Rows from block 5 of the audio encoder of a small contrastive audio-text model, named by matrix and row number. Rows with one number within an expert belong to one neuron, the router's apart. Each number is 128 + 32 x the weight over its row's rms, rounded and kept within 0 to 255. All counts start at 0. Numbers have three digits each.
After each expert's rows are labels from the 100 clips, of 14976, where the router gives the expert most weight on average: "top examples" is what is common among them. Only what is clearly more common there than usual is listed. The data: single notes of 20 synthesised instruments. In brackets: how many of the 100, against the usual share in percent.
# router: slot weights (encoder.blocks.5.mlp.router.weight, 64x96, trained with AdamW), inputs 0-95
# up: expert up (encoder.blocks.5.mlp.up, 32x96x96), inputs 0-95
# down: expert down (encoder.blocks.5.mlp.down, 32x96x96, transposed), outputs 0-95

# expert 2
router.4:078165140068156109137103130134191152072152186183073149132114125133138103148110182173149129092088144119165139167141088103076137166157116167106179119066095094079157109082085130133121132141114141134150119112155137078129200137110201155138143081120128165091114150115168129151069114117119078111
router.5:124201152082197161095141095155157121079153178163145141144119153133146108112104125129116109131095111111141087149103077068132146152188125172112105087132082113055129127169105121115178137127160106156144127084146115106184160055077122215100127100157097160137102094121167084157104144109109122114
up.0:203093073120128132179162151168156103088153090110153122152134163139124147087091137110175114131113204135143179158108151138125158120136068154121114180133112058098084094170061194158140094101117139128089158159064096116080131103129064130113125134091153100145133178153120107135086139105124153134
down.0:106197164058101125116110159086118094170129145147148176052100138162099115107170144105109114100073076073108126169107138085128124098168101130118206116187155124105146096152160116133138171169147131110168134118099093176069093149140132116116133089127172107170103083121168122169147140104113139188
up.1:132163112158183136169137078161142076098116174121123194139123139160134159127142180176082147124124077110109145154118131120159153075147073098077131153089115095061127110105095118135127136147161125120149155115127142187098150127122090096116112153129096117126032082072129137174134162139170197193
down.1:128153121207111137128157188145133138086133197099165161117082125090165132137153107119158156089155119123146156159134165126182165154056175120127112138081159100129146065154148108164188130166079164170132121126175089174141060133084143158155137124164104155098163136156130138112101065181143140120
up.2:123180121072144107095133108120034173122150201140151090141175061144135108050159132100138147169146067158097116091122129178118099061112125165138135137145187125150101136144114114138146104200152114142117102094118100111141108133106124177100164109125149094152126183123191092102157132129124165092
down.2:162107132126079185095127143126089149165164148132112158149119127181104205070100100131097135147161054156151175113138141123144114163158094134105064108137133169154151093136138118115160131122155182053113117132105119105183163164125191056130146141093130204165096105138131179154119170128111157114
top examples: mains hum (50 vs 8.8); organ-like (37 vs 5.4)

# expert 25
router.50:145164147077122111097090122129113087144138167200127060141121164149084150171134119147129099145075139127167122203156106154112171106095149131120160133058070121114137193072141123112081088146089135104167140159140128109099212135105132137142160105091130163137111111158076105121083198134161104115
router.51:105137127057137124107150083137144102158122180160173080175119155197114119124148094125100173126113103096105170182133112166134176149155121126073125180101083144152163105086127081106181106086147089112149115144156123115125167166138078196162142081140111183157124093171112135143142168091163092183
up.0:112085176089189136178124141079118106089115136066096137112127094125167134136115164099189102069109134083128170072092134145181132137162085120160153159092164109135146145141148183151201136103145111120129160142082109119096128124156083181169115137164155092113062154108117107131090191099098172118
down.0:151125132190093162112096131090104100108127146139107131107102135132141113070143051055118139100140135125123045138110123118143167090131144113129129091087158091107144092179201143111102086169045116150096110085113140133113127162117147157104130116119174146097154059113105153080049101131123108074
up.1:137071143170115145095099109144119175157069099094108195170124129155149172167135141139101135125164118117141135105207146137073147110145100147106084124150129151073145167066151051119126154156081158090113113141164144200127146104142145116161123095123053136101170165086155137061133094107114128152
down.1:119077157132114132078130109130156010106132138090138178143111125108155134164133162135108090072136160171131148069108111138093134164075140077131134091084103121127096110099125143068112151096129097131159121096175117151142086142133144113150088153094105186141072081139184131076097055144154144149
up.2:149091123166092046129072123104103177122167109094099159126103093111092082106117143127141153130175107119156141068089101116110116122130157144126138159143162108156072134173130173103111177118077138115114152094144162157092125145083128165155110207096199094154126114145101179226144130109151101127
down.2:158109133157098122083097110077127071087144143134162175126135085133151117169130104133088140154130102142195114178166128096160134090180154113138183115129110137149159109088132093147110091097072106182093120129122095148119070152151153165122088156133143062186074094144109153193145176126139113206
top examples: quiet level (73 vs 28.7); rumble (34 vs 8.6); bowed string-like (28 vs 4.8)

# expert 22
router.44:095149191095209160075146130188186105177176163124161089107116115153111171197161072165123168145093152142154122155151116098134119140138091146091148151110095131093110174058123067104115111176136097104119096111159154117119176118066098130104135094136116131145122092080166116120112146103111168117
router.45:098135163115129154152073094107150150185148095083130166128126133139164154138175122124110135165115159130130105104108151086142157097148111161122197077135101090171123166117108182165099146088106123178157103076185184188121105144150133124106139111112145046091093167046111133111115083103173169099
up.0:179142096166141126108117093113119083091120105083079127130182160131089081101142194129173138127112105171096081115062144115132106117117096105158117131173134111151152115119154120145118117147146157177082118154173197157152155187110186067137074165114142154101138091182120104180128057140168104120
down.0:093143155148137139108107070091107162188115075146106169048138145121098124154092115137161082171197185122093093134125107136156174151109118151157129123097142115125086139150120085090132138164107120121135126153136130090131112092121150085151027149157081190109172196154134098166132164113179151128
up.1:008176157091132120130134143072094124115097126123103116129135118106197160167107074111134127123133143154131111073128186115175073103162116143146106072208189108131118103127117104118116170183102141175149094154149088152145172116178139114121148156165092097125138110117098151077147138122098153111
down.1:224152135128100076163093090100115122137151093115134092161181154121047143095108123183113103126115192131121091144132142120093168161111169124147109080090136186135100127152121170044128115103153147142183185088153088155106185117143090129108097125107126120180094111091144151147126135110101113164
up.2:088130129158098175171088121157070138134140098163136194100191086086122123204124165153157101116146130168157039170141109108145087141150139084137114090091146123158126107156125142121145105118162142150076118134094098140115148163126157120105136126069025189130136094119141086153124140162176135122
down.2:117139132170070136103169149134160121123107146123109128126066160182063165124201110132128096138141169163084083128123070145116137118113135182155123115112136175138148079183090152178181109149059152146092131208119106161170125073114138113158140146167130162165106135108200141134085128112156100116
top examples: organ-like (57 vs 5.4); octave 3 (55 vs 21.1); mains hum (28 vs 8.8)

# expert 16
router.32:151178124053108139136074143193114127117140129087121121120123158139150124149122131139064188150114153138113112161080052108175120148108092191168120114125093132119099160139097117078130108116148129184160114198163063098108098124105088087112080157143089176100124172143143139118106113153078134194
router.33:127133163069184125103087085111179088159203121209179117152137161145089083190137064105152192108117164116138127130126146122111148157127105192098109145077090130109167159122163144096120135108170136135160130113133096055146160108124106139109108119124112180152085154113160106107163133131157188141
up.0:112111141108137124175113149154118052126157131133114093180106126109153147180128176103234088171120068104094129093120146142098097107141144149141109091178104136120111187127094153186084114182108127074098111103120111106159171110160137170126107106145105111099154121136152029175115139125135146081
down.0:127102124092121104144136127121221167123178101144195155100118151077098128139103137144089134124050117092099149099145155211063097172122136131153116133128152131115120122126150135201117123096066108109175164107143150097120132149117112150109149145136150126188177128179201100090107107080114079139
up.1:076196033064104175145126168163108144129146133140137156132187139123225134121133097159080109148127114136143113118111145167174152084101193151154156141165108195135136157108135133073085072088085150121124099118151120097152133152105108146131126101109118130142136168118116128060086099117094108119
down.1:106129100149044104155099147107099141157141202120107109105134134111153096114084109149124119154072071129143168159121152146067170120126147084184155073060110112207103099113114107112133145140139180129137148122120105120106139065142130163187097132107063148164184196160119156143124139100138127160
up.2:111077107142098107122127100188123094112124061094075120149132083090088131170126084088186049102156152164153164096134127061123177149119114094149167136118145103126122122142143129147110099155152134126149190125160201177134173110090150178114108084101158099129070137099136111172172159146105116171
down.2:138098069098142116111164113153065157106171124082115137162115090139121192120150057161165176049061141092124158171077081120190137084064031100094141128145160148168084129126127131124116151143115109110123089102176107112142177135131077138118139126116113142143120117125149150105149115135121138099
top examples: vibraphone-like (46 vs 5); square lead (35 vs 5.1)

# expert 30
router.60:136123121065085108106113115179161163099105142210104148133170138097103124131148057080161113131191106134094110156095084121111156120154160094194101118106095106079090124099142101135178157114138089146157145165119111060153173113148111182164172128177150126151080117151183142136158116102125189130
router.61:139142141082211103129144097171154161107136147134180096098095159065123101158134098142098122188089104107127216134123081137087138132168131142095140142112106106125089137152169128099126138085111084106107133164152097095160196136135069183119142113111096158113065134152142114099186101071098176112
up.0:104147132089045153110182130118147180147155134146120153146147181090091149159141100088130068081121043075138073139186164117099137114152099149156110158135114064135135102132131140183118163115159132148147147209111093139080074127078156125165122132176141079148149118122169100106154114103132150116
down.0:113124142138135116117092104099190126120142145099107198137149136106139141111152169076144114162155137115050088136128072192105089189188071108153135110097114141131164153176185160107114143173208109115144140120114090105135124205148181106157108105111141181062116132116125114131147134157167092115
up.1:127050195106088120146089169099094142075135156125102164167159118123090059154075116126144141147155095142172102137138157138082192076147106166117102103170119135137145143097099145169184093160209105149099164082144122127109117136110067127095093140090126124170128139097169162148107155133151111176
down.1:118119130132150140131147140164114037131118165151136195149083108136087136122093085069161130050164117097109111112099123143184085082117148113109161104129160146067100062149146109088118156106143108153123139094080133125122134140161142062147100102069117139080100078129161194156103129088135157176
up.2:153156114141168148174132151105103102123135143128080121126115159144155122103173107159069140152166143124065081120109172122107160057081142133137217134132079209171095108092126110165186067133140116131116139117147112103071155101157102131163143133105219162077078155117125131146102139134100128120
down.2:132118117091073140112145147175113136108159136129145156121155101181100100110032116140107169188080119114133224120134146118123092135124130111136069128118080092139144166159118145148184144134068178122095121077130142112100145091096083111142140132118154157121177109120196121139134075040170119132
top examples: quiet level (91 vs 28.7); sine tone (40 vs 5.3)

# expert 18
router.36:130098081170168145156127135163161210160142111099130158141116112139126136073077118149148086153130174162098119141134124146115190179154143122093159101082092067118068107150193146102090130141100155187081140128105084161045119187186123134136171116138135108176130121148159118144082118124098125105
router.37:109118120075177119125105143150177161093167176157081134180091147130087168085098071193156136162112073097113112113104091133124082133106133160112140122047117084131141131092141114116101133103143142198141109145129157060129195126131145129128137124111081144168141108147164062165115054090121139143
up.0:125069154130120158128136151138101115114147101118031079125124112135175107180127042100102120098132146140162118140116141196110101140159158169157190124098091112062129119089106091175154090162077146151170139109167114143167137155118126160154084138160118144093129082154163131139167053139150085152
down.0:140120160117137132134136055116094105114134155092203157125104117136152083153145183144159172109157102123217111122065092151110120131127145144152165146074136143215123186130127136181177055086101107133108164125138129136082178187130140129155128110155151130177126146161132105166083135121118128182
up.1:161115179119130133186120129145110161128067129109163110127131180162105151056077144155162126140097095093163124195141115105153131169099140123170143186097163077067102136121172130089160207128133140170140108151118074131082118072072087080130130119094088147101136193113151128164121105138153126118
down.1:081176111173146185199156154177144130142128152143087097095099085030157140124154106117111079150173113143118158139159114088172086154128161119090119159150170080157137105147113138137101162092167053110108123097102104109150115167154117149158168136108107162082064096090145103109122146138087163142
up.2:150106162141095131221103152122118165144106160111133168115182126115137114147126136050110124117104120148135129140146026123126136183156184111073146161124096152164140150117124149090093167159118120120112106155170146163045103132101117133147185096128165093119057161113168067130114102136096086119
down.2:069102109141091165175164107074176134104104098145158156198089160133167149130141131113098127132087123151108121162164096144156110102050088125111079062156183061093141123094173087111167118129190155100143090132132115114100101143084105110145137056160136119117160131160143101128103140168077127097
top examples: thin (high-pass) (100 vs 12.3); octave 6 (34 vs 13.3)

# expert 0
router.0:122134145180174116112028136072179079165172194172125105083109142105117149146156130127074153144125114110137098149165119183109118110161070144108082092103120119134137134080151131152140154197205142130116110122170117128159114103124085151089119107068124164101087176121112101166130115118171143092
router.1:167144092129134173129061096091108140112141120145123158117131143160182133151179198071131110140082104110144138099143156050149072135089109114159089114084120147147144097171118172123198118110102135091085115137142126137132107185137122093124178087144129169126102216112108146099170107079191141108
up.0:109127143131111148133208137108080118135139086109134154121095106066184142160169090151132151147093107106125132073105092077149131145170142114158118172134193110164118189114208093059146121131124147134120118140128101128138168157170111129167087117141101128073086087177096192131068115079117168139
down.0:153138098109163171119059093161132123084060138089150112151128188167141119126150104078100145150133106150165148121163106108120228140121104169112162187147100093172153176168168139130103143092125146107126088133140122139162168117185097130082098156151148157110163089172121073135159142200140139158
up.1:112094092118125122120170177123173120083140132079123163161066100174120137142145100095143110114086140078121150077139198148125138161148154152110128114155109131174134158097120128173156132121166171164193071166150116141061133143076112173120104136154106054128182105072134160110122105081140055121
down.1:136103145110153116096126077191185106150101085134135076110151188177103098137111102144151168092172149129118101095094143100136110106116099116136196117165102196177103102130123134157137141117101092162114198140106133145175098094175160125105118115160094068138084105191131173182162150175121124078
up.2:116147126136105110121166106108130095108176098186169109127130151157081129119121190114123147144139130114071191125138137162108108131131150107170150137162107086151060129141117076114109133154111076103077209097093182177170101114085106116123092092054112131149088125204110147133189176148098155121
down.2:116138061136130113128127076081108189099121119121103156143145064165182123108115109054176130109121116133151138131133130137156160154113104084171097089173085146188168154133112138117134170090050102208166140109152133150098115152154133135185103127088172113073155151064114100142126118134082162120
top examples: muffled (low-pass) (93 vs 12); pink noise (48 vs 8.8); rumble (28 vs 8.6)

# expert 6
router.12:099103159108112111118069160152106150107146117177095069136126124162082136153144143149100162135136121068070114132155155134160173087123185177128157145121124121096163150198152098089111147132139075116165158186138134150169126108078141126102095086106160165117162139110195134089185185103152067178
router.13:157141097035145071130152165132123121096188148154126142183132149095099088119143067186132197130115177111096141140143134161144150151110084115090124128067091108154134177090112088109105109108181106121136124179162174096153120143097118161197115138103088153163112149152194157149126137091149100156
up.0:131149161144072164146068086122115127136170125134100077109161140119176087084113144126124123148169143100135122136168134099133090147113117170078134099132098106159162055076131157115121225117095144106106089096219126139153121153135138190188078116140137117183165151130099080135077130105141160129
down.0:149105151130163186072136151198120131113163147145162137101145042119130103159118127144196152076126104122147114115205089152118125128155116056154083104159174123121078136135133146111173182123121116179087160174119201115108158179135140114100181120123114100073105138105092109144145121134129083159
up.1:112181135162152157139191101101161135142160083133144183095101150125196114107184129141094124153094104085167096132127123122143103135131157145205082145044115114200163120098109115148130158120092097155103121129123147116171109172111179107141111113138111120058137127135187107093118073065094087155
down.1:155164161169152124128179134153149090154089127091152121177110155136187142088155134116120148160217058117106124071137179140130102147136113119118102159170086129102101104153129230123073122102121226113143122136130184162153134163083092102142159106151139140122099104113112143108114146157163145166
up.2:101169151163158101092140134115138146101153116162109134146119144134084168118114124124117057086115150108143110127119147079147130197079201143098108120141144105096104114090100221159203143065077143112126119183131140074119170177079119179113122127152162137155062158125109117105165114124184117111
down.2:182075158094127069222104120123126124066107100140159141174136073075130187126134114113077125149172125120172132102128083151127140121178135124153118114154097113064154119132166140151047169125110083159122145120132158093152118152123113167122152190084162129144102142139099112183084118119152178091
top examples: decaying tone (69 vs 39.6); vibraphone-like (51 vs 5)

# expert 26
router.52:128098099145161102072117074185177175149129157157152159143123126131191116150154136175130103098086159194072121143175074126127102103123146161116153116130150138173138091183130121094072120112179114181113086110108145100187178137110121158127114068129115114167112148131200160123114112135171144063
router.53:142113176165165143072051121152150198137156154124116120151122090063164141155131097137099114124102142179108148200156121139160088127106104139091124129147125174115116130123120083087086152107151099114125104168132119081197123130123151181179137102136157116139094136164204203175141070122124134084
up.0:084168109144100112130126120139108146132120142164157165124100117090159201106097093155154102144094105079102154163191248141115100160151107143153158111094129079106070053110121091127118086137171118116111134126102179103112123083101080130154118116172144136107114086168111113180173108134142171163
down.0:189111128164120090150132138103108147170109123095137168106121136095155120078071172126068096120143113065099134091136124124143126190103161150154089129184052126173160090083126181151123142082103118129168061174119151098161154143146160095148132094121135107086080152098127103193071126111151108164
up.1:149114123130118145150191159058116130132149108112119121120134189144123134125102147065115122073142096136137119100059133121142128090078166088097150091141189110141168090143126167170105165101141118063053142081159175157127148147105152174099149214151124122153084125145138107094132084160183100165
down.1:119095137133155168161139113104141120136165169187114164108106145127104096149126071176104103157164103158072083170102120178169077112155133149095083124148117132139066132117131099150135098172079103151158113115115135168034133134137120119104049157145140151115143138084120173131161116079085213163
up.2:146138122129141143124084132110157117138134123172130120149130143153153109153142128133192148074130113131190093112072126147120152141138127123164117114151140139074101062165055170171167178059150087098132123058126117190116083118081103042110109138164126104165121100128162144138103188117180098184
down.2:137060086100130138148114114170176052136117122154212128085126171088144102108219128141158137143086111107129123120128163167142124103123112132126094128133097104108182111095095146134082120187154070111144175135119102118081135110142113187145112125116188144170136145109166124215119103078090139133
top examples: muffled (low-pass) (35 vs 12); organ-like (31 vs 5.4)

# expert 21
router.42:165121197169090124103138094184178188084091135125114163125156080080088152114164080118128104075086116169089121138129076108110077124162143090124157153106150122082142145140147114139143106111094094094108100111078107071143121154115133164161150154124131104175125131198188167099177082119168166127
router.43:148115179143171101088182127132128184098116133109075152149127053085089136129165094135142131128080147091149141094124063124114124164184126140161116167125128075105161150134112079109153158133149162133155090123090147082078114137097155141096117150122091076184112121200169158106117067132130194176
up.0:169133121132138110076144090106189101137128076127072094059112181129121175086098187104111088139119122160131127058099115133096141159128159177160127134107143129131122145127125128143163106160159132148162140111157091158104081156106111114145139172142094113033160084091136146151112184122148216180
down.0:175098076136168130181098159135149105140169121189127164154123075093190145149078116093093135105075128121131127110177108082192170095147132127084109140089088104137135219067160149202124082133126133145149152104110123126163138174131127131099201166141178119109126141122131148137138153153164107146
up.1:153141113126178083152121109158105096137162127132097132114121132106140133083096149108125089095102118158119140137105130095127118142140145164157210072155143073104125115156119105112086123081135061112109116153177097098123147095177121120159061189193110160160146127150164135043143219175181125124
down.1:174063142116057150206085139088144154102099129147118205138142189101094144140187089058135122067089150087084133174120147120174122098141119076092122054160107131131109125163107106175155128117098138090101144061124130124134093139073169110110119129125130127135132125124159097114113122111135118085
up.2:069111144135120140156071160084054097189137114164072138090113172148087148161163178122133112105148120139153114158079117137138098113144120138084137112133124081209127123090099105098110120142181120133139153153117109204088133122089150073104088144051149119154166175135177136162145153103167164137
down.2:121131082133074158124124165149128128173119141083140096149107090079145128116099147152123110105105103089154134136144145193136113100151143105118209144134089182088049139163198118179069108145135111128110123162183070175102185080166102134163083124122090193075159133117141140105090113132122124127
top examples: slow attack (55 vs 16.1); octave 2 (52 vs 13.4); horn-like (38 vs 4.9); vibrato (28 vs 6)

# expert 9
router.18:105090160165095139155206083172119183067134154127112160128130084082112211071160101114145080074039135116125132121125093131133130104165121132131174151103148128137140105088164164150146122124100106133114076099111082097125144156093174172163142160149153099142099135177157184162130123090149137153
router.19:201143123097120176156170108101110159100125162183124160118104172110094148098122146099123141108108068097153091124191064136078135147104102142096126070121072097113095093129141137145127179224130112104136103075136062127114175110145141176170140099117188125137072137104122097140120120104134117166
up.0:151145104140106105143141116153154158162100045106108140140105133128131089135134175126167056134117152146158137083134198118105104093038119104133139153174130186035134109164159145118117122100120097173132128174123110098210069150160103120155134136168138090142128166103147078121116124127197119139
down.0:143099185150155150071124175075076100155166163113175113139095160134140103143137110120117118154154112094170121092153141142153102125089097129036090111115125106136134150137115021109100144156082167119152150070166171131085135143148093107127096108157093065140146108114120132063088143139068149135
up.1:148067149118126132185180142134123096103117122135144106114125112110097097104056159138122141115176146151072152125108083149168173118145093126132210125179139101091120141173158166198126116174128167094180126145075156147136098101097135115168079100098138097104103090114092166119164159074189078127
down.1:139076176085135120218151088151150080161143125123176178111080108138119162103142138151136173126059120192121062137109154087138134150132152132094186143102083153122129106104109119120171151124066100098112139150041130145132110124086125162119066098099138163119139082154099171115117153133139087163
up.2:104114082140063139143070073125181091200128115081136119144172181102124132121121051165128158092116108143117108192091097179094174136134145151150093132100144136103156109127150089168131114159132106107093148085099213157113161108161101169131120133086091108135168126145128164103144065152144127176
down.2:134120150148178143082171144152119139073178089106117139146154140103064136061048123142130142186221146164167140146152133116107161138133166161064097086137116118131142104192154124111105155099102119132088168083110140174111174145112127114126180106143120194179131070163142145134138129139104137155
top examples: slow attack (80 vs 16.1); octave 5 (58 vs 24.2); saw pad (44 vs 4.8)

# expert 27
router.54:185093193079171076160103126138065148166172150138095132155129149157159121142194127137125180118125155060141137097164103110095221138155122125074177155128091108088110158137135185103115159125105111176124139133125125147090129094110138144118186098192084125125082091100122151139157142124120080113
router.55:168106181102138088099149116144097180188162133117069094157124174117106086144152155180098074088071157107150185155133104146098137137188098172135091093134051095102138144107151112113077129139153122159082147133145126113123176139076137178161158109136106170108186092150171159132147088115141109154
up.0:101144104139173165177128200147162095166154136134129163127165097166069140127110137121117158120113118164145061097163143151120104111145128134096128143139076181113058142013116109145134127122125127177065160098050144218109115135103150152101131097132118124162114157121106096145116138143139167108
down.0:144095127088184176184121185178189094098113100152130153100129119152181153091137105154098121130127148106093111088107115138191158086098115193114126106082133193122112142159128151160150091093084076117115149149196105157101115077138146125172146168122148152110135121171142175080087117087125115068
up.1:182101099093107173146134073119171132089144073123104171117087135106152192146114097182141157156078115171171107090128095130138153123131126171154134113106082174083150145146128178159156148162148132164050115114117123167098110128171108148126095161165115171163052079140092095132101072133074137122
down.1:139133093128106129115100155169136147106137149069160144118195159151123113099148103130107162155121168096087211150037144097152101130134153138132095149133121174124135116142118078160173134112127178132185091146108153096137135178142176042076124099153122165103178170102152179182128116136076144101
up.2:160212102136184116114102108131086106117079142131112150111124123145095149162069117126154116138078151097141190144063129049159141123095162148139118082158160112153118133106153070133127139116086144162157150190123134149161153072133106127112069106120082186122157187177128167110131112079086158162
down.2:084093131114128106140107144123154176138137135064111063101173105091092134100174105061171073162114142168120138153085125124144089146131048140113103098211156143107095165135145133123107090155131081149105121185130149072132100160177099118138134147164078147063152125102162084099157160157122122097
top examples: octave 2 (49 vs 13.4); thin (high-pass) (47 vs 12.3); saxophone-like (39 vs 5.1); vibrato (37 vs 6)

# expert 12
router.24:117166150071067158112080100121157170110162132119132107115095124141170111144141144126110151092152158124115119054153087102153177150133107161091127166073180083135116144093108153081120100153191152164091151116134117121065219107155111111076179048128120162136147072117147121141120134169142148110
router.25:097149120089132157135084114120160148117160171158132144109129139133165139161142128139142120094126176143111115146159074158085158118118064126102150131090165132117167169088105151086124046178218139182147100120158118111085193152165134138087093075092066129144177060101100135121113120176159133149
up.0:121129126135154102138140107084169134109134112162174155107097113113102149112131179111125125044135110133132120140167147149130138101140119116202163141129137052137127103142102134063129132126071162111055195172140111149082059146097071152143144117183150142110124166249106149140139113123131103122
down.0:113121103144064110090079172105093094216115105124126156146139117122179107148156179110118098096176110116145141093124087115144171114143124133138064110151083190122185098158148096162073071146094106069159110158159135150136143169121154158115176142173105100097185144144145152182128129082162125151
up.1:091127153098113146095111095143119144103152121103089170164147157179138105093166106065090143130140125149215094059142122132110130138169144167110117153167118124165093128167145153167091144145106133088093091174146099126061120121099075136116114154056131119074133177149123177171078125156166176072
down.1:081133161105158154141061132101132117105068157142151116130163141115151096146121064120145057122095101135180185093153097165122071183124115071191144166095145149159135175124112135082133117131133104145151067127176102145145133156166178135088136114133057113125193089116142176133132157090092141156
up.2:121138151053103100118190149131134153133138123084120148145114150126105148154082155123127144156169112113091122142151166102086088122157161052167184145165166062105138190115114123113107110133145117149169131138149144155043128145097144114072137075130110107115113169139076103109131153223089069154
down.2:142097097093136074113055137138056102107145125150188100104118134153117092135218166091105105077143075154098163145146168089073142140119122164171164115106092107132153127138133102089084172122078121119160101103122171086171144123070166163147162083170154114085101115162141100168122153126128108142
top examples: quiet level (100 vs 28.7); octave 6 (54 vs 13.3)

# expert 10
router.20:112158105104193112089086100144162153182185158188134065144103124135155119133164124148118187137098147114117173104181116122132160070171160156074105091132089120118147111087141155118138127112159080103146099157113161165137194151116167158094112159113058173139102050129081168120146118112126148102
router.21:155148093159157137129124122105108137156134177139176106134154145117131108145099178143127088134157127137128150023132140174141106113089111193092103105183148165101134163165132151037091115118135113131106186134103090121180147140162186131129075140100069160119111053145085103123125130104057144109
up.0:126152130146147126100104149059083146124153134071083131153111123118119149113207158141160084126185169098154154154087111130125077140133142116127164155114094121153128123108068050118081132136175122188130141102156107141093175126134202129183167129125111078130065124087128140068113171156165153086
down.0:150084126088123100189144173114153178093133160106108148100119117132088194154073157113162161110101139109080148145094128137100071085162160164114155115117099136136133117159128129046063109085144131136064116147145118089120113101152153137127116112143194228088121157084164153127135129074113149163
up.1:086116083119157012165115105140130169096095143122151148142097112080142150081086111116115138184209162121091116112125099191180152141129129155138139111134102142190143131117073128135128135093154147129138129137124087067088130143111149168152173174176132092158136094079109139137172101104138133195
down.1:110171129097177150150154131087171128118210116113078175068108152126099118103116190185157109102150100121165090133114119121107136131106145125127092131101145112119129090160054107129123152115113135147081131111124071110130125090137112094089016070093107205131145124093093124130107167154088163129
up.2:097158134100106116125110199094182137078107139088102135150186123078112107126171126103136095136161124171138085166132182100139156097137077151140108108224119087144091130102113071156113097141094133147114143170095122188201206089123105125138133150165112125127115131078139184127134124106146075140
down.2:142079128082059163109182081149135119141076142159096087126118135056140155123174022156138120114155123150123132105119137153120157141031113125132147135138118162060151136165125136099118161087096113133135103087072154162122168060121136145143122160124131102193158113138100082103126144099120162113
top examples: white noise (92 vs 9.2)

# expert 5
router.10:149087129138154070130095119123180081125149120138092126151100118153141070132169112187117102136107144110145143096086154092083150097139168163103137086081144124106151157109166124107115103157210081186105171075186095167142104058114143133118134173113065179087149083124151157142146127112097086161
router.11:171110141113124121150083109148167165151158101168119112179097100105129127159182101199080115088096143082105140090077136085128163120153195104113119103068143093076120116096129165116119105116196113161063158113150126144156138112135150113116130205133125220129169128156096155176121138131085112151
up.0:115156146117118130104084168119119157201166120091165197108076122131162081170068097109118100148121133162187114103116101113072109172214083165125102121122088148146128077123128108108139138156174070097157106145156130163191087136170144109132115150133089144152090180134127140141070122092085136129
down.0:125105109107098114200112097177157191137105145125108135056113061150151168134175162144115123145076126102089103093132124114126148139172116122116127124120140127123107175103150176133188156113099108122105132060158136076127130093116084076118148063136112193136086185128097158133093174206132088140
up.1:127097161107086139106129136156161090147183102149107138130119169149147125126103145134138127195118158191046073167101161117132086117150120151183139055145172105090130153155090135116156114105113082116165102184101098126128122118121041155159221124089084109134074137133152101110110149137150164123
down.1:109176111158193117122129120133142099126149156162104168182137095137206164124137170147133100116136129111068111158165147144186112061107170114157138107133173155131137159160214130096140157124083129151152156097141117095098179104172123085098190097075160120097170156149139122103149146117180195139
up.2:106124168126139159108096151146179094143130153101114101119123049120162153141057115131137135188139169153113202123151130117155147127124091164137101115121062155106112138174147102168158022174148137101103175108105097084126168180099132109135104136177124128093129081148140130151076108099079180103
down.2:074072124154157133161106132113123142127127114127105189188187151166187055071176178201156124156115103149170144163168124179147100131121110134086190131159105166144155146121100144133150188121096071103165146157083156163141144121138115104096152111158089133158116141120096142129149092137187093132
top examples: decaying tone (79 vs 39.6); octave 5 (51 vs 24.2); plucked string-like (39 vs 5.1)

# expert 3
router.6:112137184114103200043136119038114151082165129157117157081123131150093117123104138139150139120159140194120102186068078089100095168139128114109115086118131194116111147141114134139146115128137071117137100099158086163153188126125119163143107152165146168139085142116150118193122139063090134129
router.7:119079168144084165034128130104119191082119116140097157117111133134108134135058145118121062089100168159123098158144157114073094113132120123070202146162124178132122092126069135141127109133163150155155071137146115135206146116079094121123089168111141147130100130152156137168123114070170113160
up.0:135089163118141121110166135150153172136091109192164169131114116120177081146103177128098128190127151137146113210051091110161162101111077122132129134089179169082102099098124115141080181098154161115133127141164089154108119124137171147125140025089133101151129156144130103126145062085130133133
down.0:108183112075148073116185130153128165150111119111149131140087156122124147087072123153156137114046166034169149100113131130145153118129146093132169117070150158121105118137070094160099138129133144146091136134155065123109091111102153069137121154105132088082133170160133123105162095217128171166
up.1:141157093178066120141111081140049112154185160094074128112128168154147093127077159125136087137140073154129104160194130137100149137138164129084144141103170116112130159115159139116108182081154124132069068134192159168125139141096092125064118123143120109106168113115070157192109121125143180142
down.1:145121125137132098100095137106159160080143162143112076149102088143168095149147134111164136087096148215119197139173143137139120129179080134176173133054173153049182156199107093112090156100157120092128072136109162138099056175125106140177129116110118115138129105111132127133115132135153160125
up.2:122152126167141084215167128122116125083171100175044152120166150116175184088171138094120137172099121052102153100164152092109142136143164133095144150162162131115152090111166161091151136144128126114153098102158093173080109118109105135117059119072125102133150147119122086168092084103181120150
down.2:093094111137150116138106129089076151068114116146099186117129107109115099092111095079171100096142130142145154140120095208200143087114090120052106092174199086135184154147092146115119125176068104160091092184103106172132097132155100139142104134154123155165111159146114104107131114089097127087
top examples: mains hum (94 vs 8.8); trumpet-like (27 vs 4.9)